Rows from block 7 of the image encoder of a small image captioner, named by matrix and row number. Rows with one number within an expert belong to one neuron, the router's apart. Each number is 200 + 30 x the weight over its row's rms, rounded and kept within 0 to 999. All counts start at 0. After the name is the row's rms in percent of the matrix's.
Before each expert's rows are labels from the 100 images, of 14976, where the router gives the expert most weight on average: "responds to" is what is common among them. Only what is clearly more common there than usual is listed. The data: rendered solids tumbling over patterned floors.
# router: slot weights (encoder.blocks.7.mlp.router.weight, 16x128, trained with AdamW), inputs 0-127
# gate: expert gate (encoder.blocks.7.mlp.gate, 8x64x128), inputs 0-127
# up: expert up (encoder.blocks.7.mlp.up, 8x64x128), inputs 0-127
# down: expert down (encoder.blocks.7.mlp.down, 8x128x64, transposed), outputs 0-127

# expert 3
responds to: light from behind the scene; count: four; white object; sphere
router.6,084,212,228,201,219,213,200,165,194,241,243,198,269,198,210,206,127,177,199,202,145,180,148,274,156,173,169,124,174,224,167,147,183,156,251,199,180,182,175,252,154,216,147,190,196,237,206,191,241,157,187,172,218,165,193,204,205,214,188,220,220,167,220,191,250,246,168,169,154,247,193,234,201,235,182,201,182,192,208,203,199,215,165,189,175,199,170,225,194,164,144,203,197,232,171,221,215,233,192,191,164,208,190,187,165,201,209,209,198,196,237,252,197,167,261,170,240,195,250,213,219,193,195,195,223,238,161,211,180
router.7,104,217,234,213,204,206,233,193,187,254,236,199,242,189,221,221,128,163,166,182,210,166,224,221,152,147,165,155,166,217,161,143,212,143,241,204,174,151,174,217,156,251,136,232,227,246,192,174,236,228,194,220,218,193,212,228,198,186,167,184,217,172,240,194,267,245,179,231,178,226,175,181,200,196,235,147,165,165,251,183,215,189,157,215,219,232,140,237,158,182,192,228,171,197,197,210,218,231,186,185,198,200,169,194,158,203,196,223,226,154,218,220,160,159,226,195,190,190,213,219,222,241,205,191,224,194,169,209,175
gate.4,100,194,222,258,164,188,173,233,185,159,220,230,99,198,227,223,235,189,237,204,196,143,152,237,180,154,198,240,208,191,237,172,136,214,162,175,242,220,239,245,185,275,193,217,242,161,195,202,185,186,156,213,188,225,188,203,170,166,218,179,198,189,231,189,243,227,199,245,222,256,254,155,181,161,177,163,200,159,203,230,196,250,208,168,185,148,200,185,206,219,196,230,211,182,173,201,190,158,211,226,218,193,204,183,238,190,192,199,211,150,267,200,168,187,239,177,231,187,182,174,209,196,204,171,202,209,198,188,234
up.4,109,265,235,223,150,173,209,190,141,153,200,229,209,117,153,206,240,214,191,232,225,237,165,251,185,139,180,242,200,146,188,211,214,203,233,193,216,207,225,235,217,227,212,249,196,182,180,186,190,203,212,164,183,214,175,160,145,218,189,203,204,235,184,179,224,193,234,231,202,198,188,164,171,186,142,216,169,222,149,164,222,232,206,167,201,153,225,224,261,195,130,225,185,239,191,138,181,206,213,232,236,204,234,245,189,173,188,203,260,186,218,214,206,189,227,226,206,221,211,183,208,163,218,222,192,247,169,195,191
down.4,110,258,207,261,183,195,202,124,189,168,209,185,212,144,172,186,218,163,196,205,206,203,173,231,162,199,182,235,222,205,235,178,148,161,167,179,294,209,186,234,161,161,177,198,203,169,198,206,203,201,206,187,186,226,199,212,208,189,240,232,195,218,157,164,241,177,195,204,199,213,205,187,156,188,194,188,209,199,198,186,195,221,209,119,210,165,255,221,216,154,95,167,200,186,198,183,213,174,222,196,217,214,247,219,205,133,193,222,193,197,252,209,219,196,203,197,264,225,200,218,176,161,206,218,263,244,168,209,197

# expert 4
responds to: black object; its colour: black
router.8,109,206,233,266,251,208,192,155,161,179,134,163,238,243,151,178,145,185,147,183,177,209,255,227,214,186,203,187,208,177,216,208,220,161,180,189,207,259,204,245,181,228,230,161,170,189,181,188,230,187,195,159,229,184,141,198,173,232,144,180,220,181,216,161,179,207,224,202,205,244,155,169,187,205,184,194,197,202,183,226,190,211,186,215,191,200,169,169,225,222,163,233,240,267,185,174,254,206,147,199,222,210,161,187,177,174,193,168,156,150,190,215,210,208,211,144,224,163,258,195,227,189,187,235,237,207,177,186,239
router.9,127,193,224,198,198,192,185,166,161,223,213,204,222,291,178,189,181,197,238,223,199,289,194,213,205,234,165,266,246,194,227,218,243,213,238,247,233,280,235,198,183,190,199,144,162,221,193,227,218,181,170,183,212,204,167,216,231,184,159,151,157,156,228,157,232,214,172,246,205,221,197,181,211,142,223,171,213,177,183,245,249,213,183,254,209,176,216,232,217,185,195,211,254,208,211,218,190,209,232,230,236,184,181,177,143,242,187,189,184,164,192,201,153,179,186,173,174,165,203,204,164,173,177,178,187,201,189,178,196
gate.1,107,201,204,213,218,173,203,231,205,175,199,265,173,190,279,177,214,236,154,212,236,152,235,197,210,215,191,177,168,197,162,184,166,143,205,233,169,197,242,208,217,193,192,202,213,164,200,223,201,209,195,217,220,206,212,233,193,190,243,259,220,187,126,246,200,198,177,212,180,210,161,172,182,172,188,182,226,238,204,223,201,200,164,208,237,194,174,218,199,155,224,128,194,200,144,203,156,206,219,181,175,193,203,152,199,197,267,212,197,279,159,194,228,186,197,199,278,239,171,182,144,188,242,202,238,216,148,229,169
up.1,091,214,216,165,127,224,159,131,159,193,197,174,174,232,226,212,179,183,232,189,186,222,185,225,158,184,159,214,227,175,174,240,196,146,254,187,192,237,158,199,192,149,196,158,221,182,186,209,199,166,178,200,221,165,223,220,187,231,196,203,240,227,161,200,226,170,219,220,171,219,186,217,210,184,243,203,225,176,247,217,167,186,251,262,180,245,190,177,218,147,198,195,235,209,210,252,191,205,238,227,203,202,208,195,163,238,187,183,164,180,146,227,207,178,185,259,170,228,229,207,251,186,235,202,183,176,290,249,197
down.1,096,259,154,185,209,170,223,156,175,176,233,165,193,195,247,229,183,199,222,190,179,188,235,233,159,192,154,271,193,176,230,213,195,224,244,173,156,240,169,196,191,207,166,219,204,205,202,203,212,194,149,228,197,242,195,233,194,239,224,205,273,207,144,221,226,200,170,209,210,159,190,197,244,219,208,161,195,200,178,222,196,210,246,221,185,231,216,134,190,218,248,216,225,184,192,281,134,134,215,189,195,197,223,195,158,186,192,182,186,169,164,278,224,185,210,269,174,221,195,218,219,187,190,192,219,192,231,204,225

# expert 2
responds to: yellow object; light from behind the camera; its colour: yellow
router.4,099,172,201,162,196,226,214,199,185,235,186,240,205,259,179,230,228,222,224,178,254,245,179,220,205,227,139,216,217,205,186,188,219,205,199,239,213,225,241,196,239,203,191,218,247,203,184,209,182,203,183,231,188,184,221,234,207,195,191,167,141,170,210,205,236,222,151,220,212,223,245,220,185,210,233,142,198,198,234,222,279,215,184,229,160,187,198,249,187,200,199,209,206,153,170,222,191,202,270,208,199,167,191,215,196,241,198,245,197,176,193,176,143,166,156,239,171,157,140,217,150,162,154,151,120,190,196,174,168
router.5,100,188,215,170,206,208,230,232,231,188,181,267,169,201,228,171,200,234,160,246,214,264,173,208,138,165,182,175,218,239,198,172,167,187,192,172,211,171,236,228,205,222,168,232,251,242,166,172,189,241,185,195,227,168,229,205,181,162,168,216,169,172,189,201,188,222,178,215,199,218,195,198,171,247,200,188,238,251,251,153,231,216,176,214,198,181,229,180,150,166,169,206,160,181,234,212,211,242,219,208,159,240,225,223,231,196,159,202,253,211,240,192,152,133,175,206,223,190,216,249,128,220,192,151,185,192,216,192,151
gate.4,057,229,268,139,206,227,235,159,173,165,155,191,148,207,285,187,293,230,228,210,136,228,231,187,204,231,147,198,167,177,180,230,258,208,219,228,177,225,182,190,169,198,212,190,202,192,228,226,250,202,194,202,209,206,221,182,153,218,156,189,217,247,222,179,164,146,220,128,141,178,237,218,207,185,233,215,186,188,157,232,193,236,212,216,200,190,215,177,210,175,205,217,201,184,167,189,209,187,186,208,179,155,199,179,241,186,229,214,226,161,211,199,189,213,154,201,161,168,229,217,230,207,209,176,160,206,168,213,217
up.4,095,196,126,257,177,175,194,217,184,178,234,213,245,200,218,160,111,220,148,223,224,196,222,209,216,189,179,217,196,252,186,187,225,177,162,194,192,204,175,281,201,203,160,257,216,230,181,186,209,152,206,152,186,204,252,231,244,201,155,203,221,202,185,172,237,175,182,212,250,216,206,185,220,116,177,173,225,185,242,208,228,206,228,132,173,178,148,229,169,202,253,165,228,208,197,168,199,171,202,250,158,202,258,186,178,205,174,199,204,198,205,195,219,187,199,210,167,239,189,225,191,234,209,231,217,222,207,199,193
down.4,080,210,185,233,186,207,218,214,152,197,219,207,206,168,200,145,170,172,223,195,185,260,206,174,237,139,213,171,145,233,189,251,188,163,197,169,138,191,222,202,181,165,205,248,208,214,171,210,212,209,215,152,181,184,208,251,252,189,129,207,245,208,225,182,174,225,229,235,211,154,251,216,182,154,222,145,197,178,277,184,212,221,196,196,202,186,186,211,210,230,193,168,219,201,289,196,250,165,230,211,221,221,158,189,194,173,182,168,210,145,198,185,188,200,180,222,184,264,224,202,159,210,182,187,211,226,162,168,211

# expert 1
responds to: count: one
router.2,087,225,243,216,184,207,192,188,130,169,146,219,156,152,166,182,256,264,174,180,238,189,165,150,165,218,174,210,224,231,143,217,189,180,157,197,239,250,277,218,252,192,220,181,272,168,158,237,179,205,230,214,241,196,232,245,167,191,196,198,178,212,178,201,175,191,195,223,219,136,208,180,170,206,205,222,223,199,180,174,239,171,220,169,179,195,231,157,176,171,239,189,175,170,206,221,189,249,187,193,189,196,210,238,230,210,166,195,238,232,188,193,204,227,175,232,151,198,133,206,188,203,222,183,191,218,210,207,175
router.3,123,192,190,218,217,179,214,233,191,167,232,229,129,127,239,225,245,203,192,210,234,194,216,234,190,226,260,182,200,217,181,176,222,233,138,183,200,196,194,209,225,207,203,239,233,155,170,169,146,206,190,195,164,159,229,156,167,164,218,229,216,227,166,238,165,225,247,180,195,147,156,179,153,228,174,227,249,257,227,184,212,208,195,186,232,208,190,174,222,191,205,237,193,211,231,233,219,267,180,216,210,262,229,186,230,150,194,168,229,198,204,144,199,191,201,200,160,199,172,190,204,216,174,139,169,180,160,183,180
gate.0,084,226,150,190,215,163,232,220,219,189,231,181,215,201,213,158,233,174,186,154,234,227,236,190,259,227,254,183,216,234,254,184,150,249,192,154,201,243,194,189,193,183,220,227,208,171,178,198,187,214,187,218,179,191,180,184,246,126,252,226,201,247,181,172,134,208,178,191,209,215,230,171,180,159,177,188,266,212,196,187,143,209,167,203,195,207,186,230,169,228,258,141,208,236,197,148,201,212,209,174,234,233,237,210,196,188,173,156,210,265,173,194,193,181,212,190,237,189,194,177,224,164,199,190,170,181,267,205,161
up.0,110,188,188,173,165,291,290,246,195,156,209,196,169,259,185,165,183,199,231,199,219,170,234,139,180,204,140,188,148,166,201,225,199,200,173,174,152,194,192,233,228,241,224,179,164,224,196,199,197,193,210,227,156,198,178,179,179,238,182,232,220,239,217,183,198,237,213,177,197,206,199,223,237,196,178,215,181,227,170,193,159,201,212,192,226,139,221,181,212,197,244,224,190,186,184,194,150,187,184,217,164,179,185,180,191,195,222,215,237,259,245,185,142,224,190,218,224,273,224,188,170,164,233,201,169,159,246,218,228
down.0,087,238,168,205,250,158,155,125,226,210,164,222,223,172,154,195,190,216,199,163,211,162,209,233,240,151,242,247,196,184,207,173,138,202,195,278,235,268,158,184,201,158,193,190,210,205,193,205,171,181,175,197,218,203,178,231,239,202,225,210,213,179,165,157,186,216,173,177,204,175,201,160,199,162,175,207,201,201,275,258,221,184,216,177,167,213,169,246,186,227,203,192,207,201,223,157,240,155,233,190,215,250,233,192,178,199,202,217,178,175,174,132,167,196,217,177,191,152,160,234,218,185,199,196,254,227,213,182,200